Weights of a small sound classifier.
Model: log mel input, arch tdnn, activation gelu, widths [384].
Training: soap at rate 0.0029, 13000 steps, batches of 128.
Data: trained on notes from a synthesiser with random patches, 78125 training examples, 21.3 epochs.
Rows from block 6, named by matrix and row number. Each number is 128 + 32 x the weight over the matrix's rms, rounded and kept within 0 to 255. All counts start at 0. Numbers have three digits each.
# conv: width-3 conv (model.blocks.6.conv.weight, 384x384x3), inputs 190-208, a 3 kernel for each
conv.70:150100065107138104098137165141145147119149172118134101204131127108185158097124097096187097161127117113150108138115092110115139164112185112133152157118088083139148124165146
conv.71:113075147121126123168151125162135105096161129173163096125179115117202121079136152135139139148080161139141112146147118140127147166114134156110141111124124124110090084133128
conv.72:131106121177100085083121164122142090217106100150118187122092138138133122136133206165134123075089156211125113049167064098126154114133122141128149165074146105150105153079089
conv.73:100135154081171091157095116126109162121111146109137108133113117140154112103090151151123100107139103133122157150171117101162099128135101128129174154126164123112152093186129
conv.74:152157157132121092128129067110137168083117115126083173134128158094096118159152138157105124121109129132143131110144140099108117149122104126133093181140143119119113183081122
conv.75:143087101115153118132069145119101157146070084128106139140141123123176118125091104121140159139098119152097153100061173186159102144151148133131092072135102119152112120146159
conv.76:071181122142120139120112164097099064121179180158117161143076095156141132141157129107079110093113071123099143108138109103087181111128123088135082124127168133140132148175124
conv.77:105168169105091139086192164120135100140109147142124168132175088140170120139135099144163125121094072166117098081158126100123072131145126141181127169102085181126078122124020
conv.78:127114084141117179135110108082192176113151088136118150119162109150156112092126121068147146226116061124110111094092164093146145175126051157132104128203063157101108063105181
conv.79:072115157121160125094095112090129140122087187155159151142146152110166126118182091079184140140160101137069182138120160084125190143117140170107169092150189140151141119173088
conv.80:102135161127069198148081127138088111119086094153173080066107154138124101039131117126119141117181126172124100102141089158126121103085175112203109150070110149127129122131106
conv.81:100105109133137090211151090151095152103144109051145133091083134087086160105118142126171124108199187113177132131193091093112155173127122132147176065097174071170125140114119
conv.82:218095116117133174116194128151110173156115079100112139102179174121157125205072199124069169122122133151106122082137112127095133129131140125136134025123097130124081115102135
conv.83:144085143151129108025142168138099100144111097101106107163113085140142154131160124130148104131126103128123100156107146121146103106115117158128105144104135137121124199151090
conv.84:160167097138149111108175094146144103117147136140146118028096086156106154161124122128096114140086124085145128136108131123092145081063097178179140097200152127085186165107120
conv.85:117152130119140126174109104122138116128182101112133156141142133127100153146096186150135113163122110172155106149135107141058152141126102185102100125133135105125089130075109
conv.86:080142165069058160106101164083101110159181171170147132057147123099091117129123150086116136177098124147124168158096149159137100154212140099109105107138115137091182178155136
conv.87:152059155079149185116150071134089163127155120105088133175083141122106128104170141095139159128119114072172138120093111185166112130182037111117106122150076119126139157130130
conv.88:165142085169112161035092184070121146134124124111067087139155134134096118156053123090159169203125116102086113056167115088097124135114189149154088073118202123155206145192119
conv.89:138168050090131121095068130123130035115152139121167140195101167088175087202100120177144129111196118108093145080202127134074111136073176141089165081117109169067183053092089
conv.90:120085140132075126151103115095124088134152093155149084168138166143109142088177141162158134156176151164117067179116110120098171105170128116168117145091165128070146126140030
conv.91:115128150144083050114122206115069156135130102125101184126114133083204184106125149191162113071090125099180129087213097160158166105126088109076157129105097070178090153163058
conv.92:170140155157154094099123097127164141173078126114119147117155107129143132128118090127127098151128109102147127123124137099147117134158095105171086099081040138153162117079092
conv.93:125104127173160081127078136065129166106165094103154063183108129136132135184095092120126160077156188104112100149124170157162103111141157182108081132155108138113103062170148
conv.94:152119112107083116118113069109099128115153127145092123147098122145115138097151125128093151163181210109101171165142123146129071172109079166114178134171117124150087129174103
conv.95:112086167132162131103120136099135136166161106138127113085118180128131134109146112092145203139127140058139131094057133103083115135149103113151114091161154103140117151156193
conv.96:156103095155144099136107131196045139085138101129194111057162143097189131163138064143137122138127096167144098103077191096173096151163084156128147069210066155095103081110096
conv.97:154047111110116127104159169106069144134143064117081171130129104138127169120127148134113105105172116170137108057144151134101166100094129122127125067169154129157108104165077
conv.98:122097135154103087131092142189131131135108124099072142130130101131124193130086076144118108137125124112140061156069124126119172089124099146129122098140111197080112168184129
conv.99:089056150092081174066188153167085102161162144142093174128081105073099117111144126108099088178148133116106145134152160113173107128068158145105151086150160079113118132147085
conv.100:169136171109051154131166068099117138080189087151093152113135091090114090100161120076097195182132101149147033145066163162166087100082185055146182088127114136112079099161150
conv.101:164129137117137141187129116160144094174126135100193158092110112100144103110129116071133095078115094157101126082122094117131139128133139137120116103150145102124103110111145
conv.102:098134100117164173148129212078149147118093111120161095095123127093114109170122092139111156065093152107134139108090061114110097116138139045187153137115180100135156175135078
conv.103:152164109134130062156109108122105130131083148177109125092196110099119134114146151106170166115128103142145169066159126115094123111166087156124099140097162101133159138116157
conv.104:109185124200065129103054184104206053128113138169135095108165075043156108153138156070111130185061158123060146154074084105130094082172134143136082147085101062142137060170130
conv.105:108062113159071181153109149151117147159131112115086117056144141125131144046110147035133122117142158061150122116142172142123149143108111137104126124155138114174084094108145
conv.106:118088098075122114095158133123097156109094130122165148138031208126054190156114150138150108160144137098097217111190137144118145133193045158110103133118159105107135173063138
conv.107:111129109147160161127112098115161130141143138081113158126158114086171069091130115207040135188163121158104118154131110098160150140114166107117126057096094117112101171110117
conv.108:138130149154145140093181067179093120110143166117160087129168125186139155128140161119145114116122082120129063093156063204095095139126077109148152118157118118084148121167083
conv.109:064073120176115113159103139147110173152143141186142145085129086147105104146126146082117152182124153155114151198126128141155150119109116135058134133101147165152171132112131
conv.110:143141108111084148204145086122187155107173087124116134109132157136156084140055065129178153171158101132164132128094144115094123132127155134041114170131112090154218094180141
conv.111:121139123117172077148110091105103134096107161149081131138148129094112171152108099118104126110104138091138153088147110120109148130132146135086161118138136053154143152128089
conv.112:157134160175106132139141101097120079144098148145169089108116168148166146103139099090190132136106095081133135153095128077157089123096072181165111130140143093108155134098098
conv.113:128166198168122126108135162112101127132098106093104151166097089138134135073093103115117044130145085147147099131128194124108165137122116124186174116087154125117142089154121
conv.114:155128070084136127163069133104173095158098122116182121090105211092130091079120181149094066133085141079134138119159062090150161101188156095170158173119090173081119121120111
conv.115:119131174124116173119083144096111174116143085141147136110117149119133129123059149093138075146167085142090115143176093134147120168127098125115124124128143131092197159151166
conv.116:121191177094083162095159167066151078135127103106127142146115119117078105138117167074119088112165095126151106143116084057136147110099118136120171093153138078130117134099099
conv.117:094059107110131124152150158218148126135150081098115138116094145114142068077174077146151107079143126099118126176150109147105100100112124108166087077106113152083143069102067
conv.118:081133135098144132088096179122122092108120110133125134099138088119113160098093130155146158113122127137126159176146088137185127105151082165120079122107124155173133134137118
conv.119:101091160134131089087107148125125107119144131153096157110130166113106169081098176119129112106122165121183166178082138161096138126151152099133077142175046117110146151187075
conv.120:149100152095100162152115098166175121063099169119137110147084165120124148180160070121101083086138119168069071197104116078122104167118151127115132175081156127128144099130079
conv.121:158164158157157097158127130143176145128150094077184121093193148113079099160151101143122141114093119094156130140125063170110118175112073148100131084118097147144077096160141
conv.122:098166155111065111062180115148192170146171047124143105138089166105183080147110144127117163098111134143203105108132139127080133111128062149108085113127139098103109197150137
conv.123:143156083141165108144101179108132103117132141132083110139073114140119137128111133089138200109116098203099142134131108203148080167149145148112135124119201181171092123165146
conv.124:117137106122130150074144115081095139153138111127101135132179132135135170135173166146106141118132140176076113153088146158150130134083184136156121084118135155080118168073171
conv.125:142112114141094156109164139139149092098135098092122118171100127109119138137108136107138112156164085165182071115144047116104149152161080156142139187197138114146112133106199
conv.126:120186116153105109095071107115124063125120201070216070100118130123097105134130115128111164121147133135127146153147110032067082151065114147088131116130085095190159110095104
conv.127:117109129136107108173137098124164088114160188133148121123150134194142118117165174118105127130112171125159163162111143164163075102098178127123130088098172099148134115128167
conv.128:160119061193091097150163125120147125124168086141116110154149109141124152120192106159110145093214086156184148105154144138149109098078180165123033092104128165092135066181207
conv.129:139175065144113184160125064086162113124095167129151155061099124156086103159066077097141077187091128106113089135141124139090151112176132148168093146138108129099111111086142
conv.130:080145144131103185092181129102116189097144133151108117148117065099137113172120140109131101127145117129160069170067171119179099149096112104153091026125084149124127078145160
conv.131:111152116139121152194105144085134103103081171143083145144084112135065126131158131150062149113105103168158165158098122126131100080104160089171074178119167102143131133100158
conv.132:085144113087107192046133133114117100177127079140139108130154112152138108181102098158126110105060136094155135191136115119146111132144110148147053092176065103112119111171162
conv.133:123169144169102154179142107079109126096166143112157155071114255144157108106118161153178072186151124102050091105104157144075143139120136097087127171103122123127068100164177
conv.134:129160138115125150131147145126178096046158119139140107151223085124168062076106121074096204213099130125123131084179100151078114096196130237104159084118141098102123180092080
conv.135:125088218110081107166096165078083153128116081149128171165117126149105079040160161169189129121079133139200092096112133105094109191135093164126103106111121059163146131176119
conv.136:114134125128115146111156126101071135101080112125151126118109109087082129181083137117147163146114179133129154156146073104081130117171109146159168129168128139100116166093130
conv.137:048127179085140136086059178099152107146154102136118107191038118118147091128138127094157114147113131170085166083146119056124087092157162130163067136112147115144116119112125
conv.138:119149122151194055169118125066186110128029173113193100102102211118073170097177107084138150161116133177066146181042182114205070158168058163166086090178146120134141144113102
conv.139:135091153119063095109132148148137133139114127107141134122086114115108148121112141099128119105129160115130118116155169108135067115149098129164195124149037084088152141167106
conv.140:186125110137124165130146104151137094081125106145147147158113133150141067199100042099186103120109097133029164099123165175122127108095187128143097138158128144073136132096112
conv.141:056172124117131132185129128085121088103125104146173113159124123157045090125113137141057187113177158057114141168207142103166095152180127124117139147115131144108118056126159
conv.142:081080173126126132076084119063143142126152145131101104206135051093072173149156165142081093117158146134095124062097117123098140062113079116106095158128073139134135108185145
conv.143:101079122128065094099127153111158110083135102139107156101135126099112084127133110092124127161126164095183152152154104155119140068097129133065058155081091139125139140121132
conv.144:107133138095104130104138186120085158140090190182119129197130159099176123119121170166054136119111175122135125108091166076121126201165147145115146044180133093148137090166087
conv.145:151106137100162164152134119167057175113167146194121139113105107098086174160096089104135118114118156061189121126163151120159116125166122137079126132151133166199058118125139
conv.146:138116118131175105144141102146135137103157131126117122097103152085146141144108142130076155101143109129118093168092103185154119140142145112125160104142099107120130139102216
conv.147:182112129078097152039145185080119204104104117138166106081144131089103145163190132113149126122124179131089160142093129103096117156086173153176127143126115119145099099132083
conv.148:147148101094144113078134165093147131139064165140087071124137100082172118095073188132112115123175068139144074213090116101183154115129125091137190085170121109138100058150124
conv.149:135123163152104137168151136156109126105130134110081132123154143145150127134119078150132151135184124098153103176090149150141078104167211098129059148134132129166138164093118
conv.150:142139076119109160118133136123098120129060151128122109094116135112141101166068090142177101114141089068089175120166160135146131062107138218078151088162087142097123147136084
conv.151:158136144136189101067110133098070132104162124107139170205091152079109124199150110102165132163101147123102154158134105112086177148116157104128124168122074142096101112167076
conv.152:096180112142157108155116084191131048154132084125161033091091152184114143113179219121107104136099170150106124093139089126142114172097149132149092056147103113096145112128155
conv.153:096157120173091061142161086118096096107098116134157135086158174166051130118141169136069105103104183076105130176100088143117127182078130115149085125078156058143156112137165
conv.154:114157157122139143127174145165127158045118139159134184079067076122101103138067132116087122089139137090102170085087120144105155032136046201115161110119103116155100161052157
conv.155:086143179125199079143043135139106122103107108131175152180118125140078105143167129121120136105078111129110107094136116135075146135138104108122102141121135105169138095143130
conv.156:124177153106154141153144120124201140198189072107076125073113097158153115127115086063095104082158123107178142112179042176090149108114163140089121140099147131107101084149128
conv.157:085119136139093133136102086164118121135113162068155141161072120146069160153140123130093104060091156123091118127079161089080131129170122114154123175182112096123115144134085
conv.158:155135150163127158056121177109112177107165103145139111111128147096085093111087176114129131125129164126116099131169091196089048115108090122193070130181101147102120200082075
conv.159:126137095150086104139166096147103159126075122128107145082147118156091118123091133136158107130151102177107153180058164125083156108169069114137103084228053151085157114111126
conv.160:140143127107150056115133172154057139088168126127156115135141126132127102147111096124137100132072095027160140126087146124145118120158109185094159121117123124165144107129149
conv.161:151129122103137216138172176119116169159119121207122164085117148106153094164164092080118144066144120140116169112103163113108157154169097135146059142151123109133121133189051
conv.162:146111158136159106118137123140114116204120036134142083129121129168196077148101122090151103065097176152130031081208162152102106075147076100087129116152152171093098138125136
conv.163:160109151120103150114075144134080114134181104113153120099135120167084122167083111117076155174116075154091169151104176090135108110110102083140112140156129113133123100204116
conv.164:153139085114144116111113188108116118160160062057155147181089125153048120083155044161133106110126117180059148144028225107175176134106078098163121128097195146088128119133099
conv.165:099089140121133120171099120056132114111079131152121162113182118101137231100120102115136126184155129105116108109125120085126135194066094113154132148084153139157135099076107
conv.166:112166126183112138113110137131114121141148116114144098105139110141080139145123114164097103205108139142139096180121115096102152164111200145104196129162164093170172117100160
conv.167:160134175078184114143104131116115127118080083131119152124137121126089132123121124123147124104122129120074121205095120136087147094109115079145116139116115194143133122183161
conv.168:182161148129098178193057176167133111128133120136158160123127144158127170109085103126109098149173090142143193131092166189128076119149113150137116102137110128170073114129108
conv.169:105113144102123212220124108100151169195117140180110162093135096140118132086132120136104123111132099121101125132116090088178095137134145094169095161073174116088121092165141
conv.170:109119132121123147055146213152140078154127085137150115125130123143148090165137158082111146115115089122167112170141109110123146176139082139107132114120193117085109203144107
conv.171:071110109089143138135145080178135149169179127143143180167070160110093118119114157152104114136070137138085125153157162083116082176201213101095119135120071139144109115157141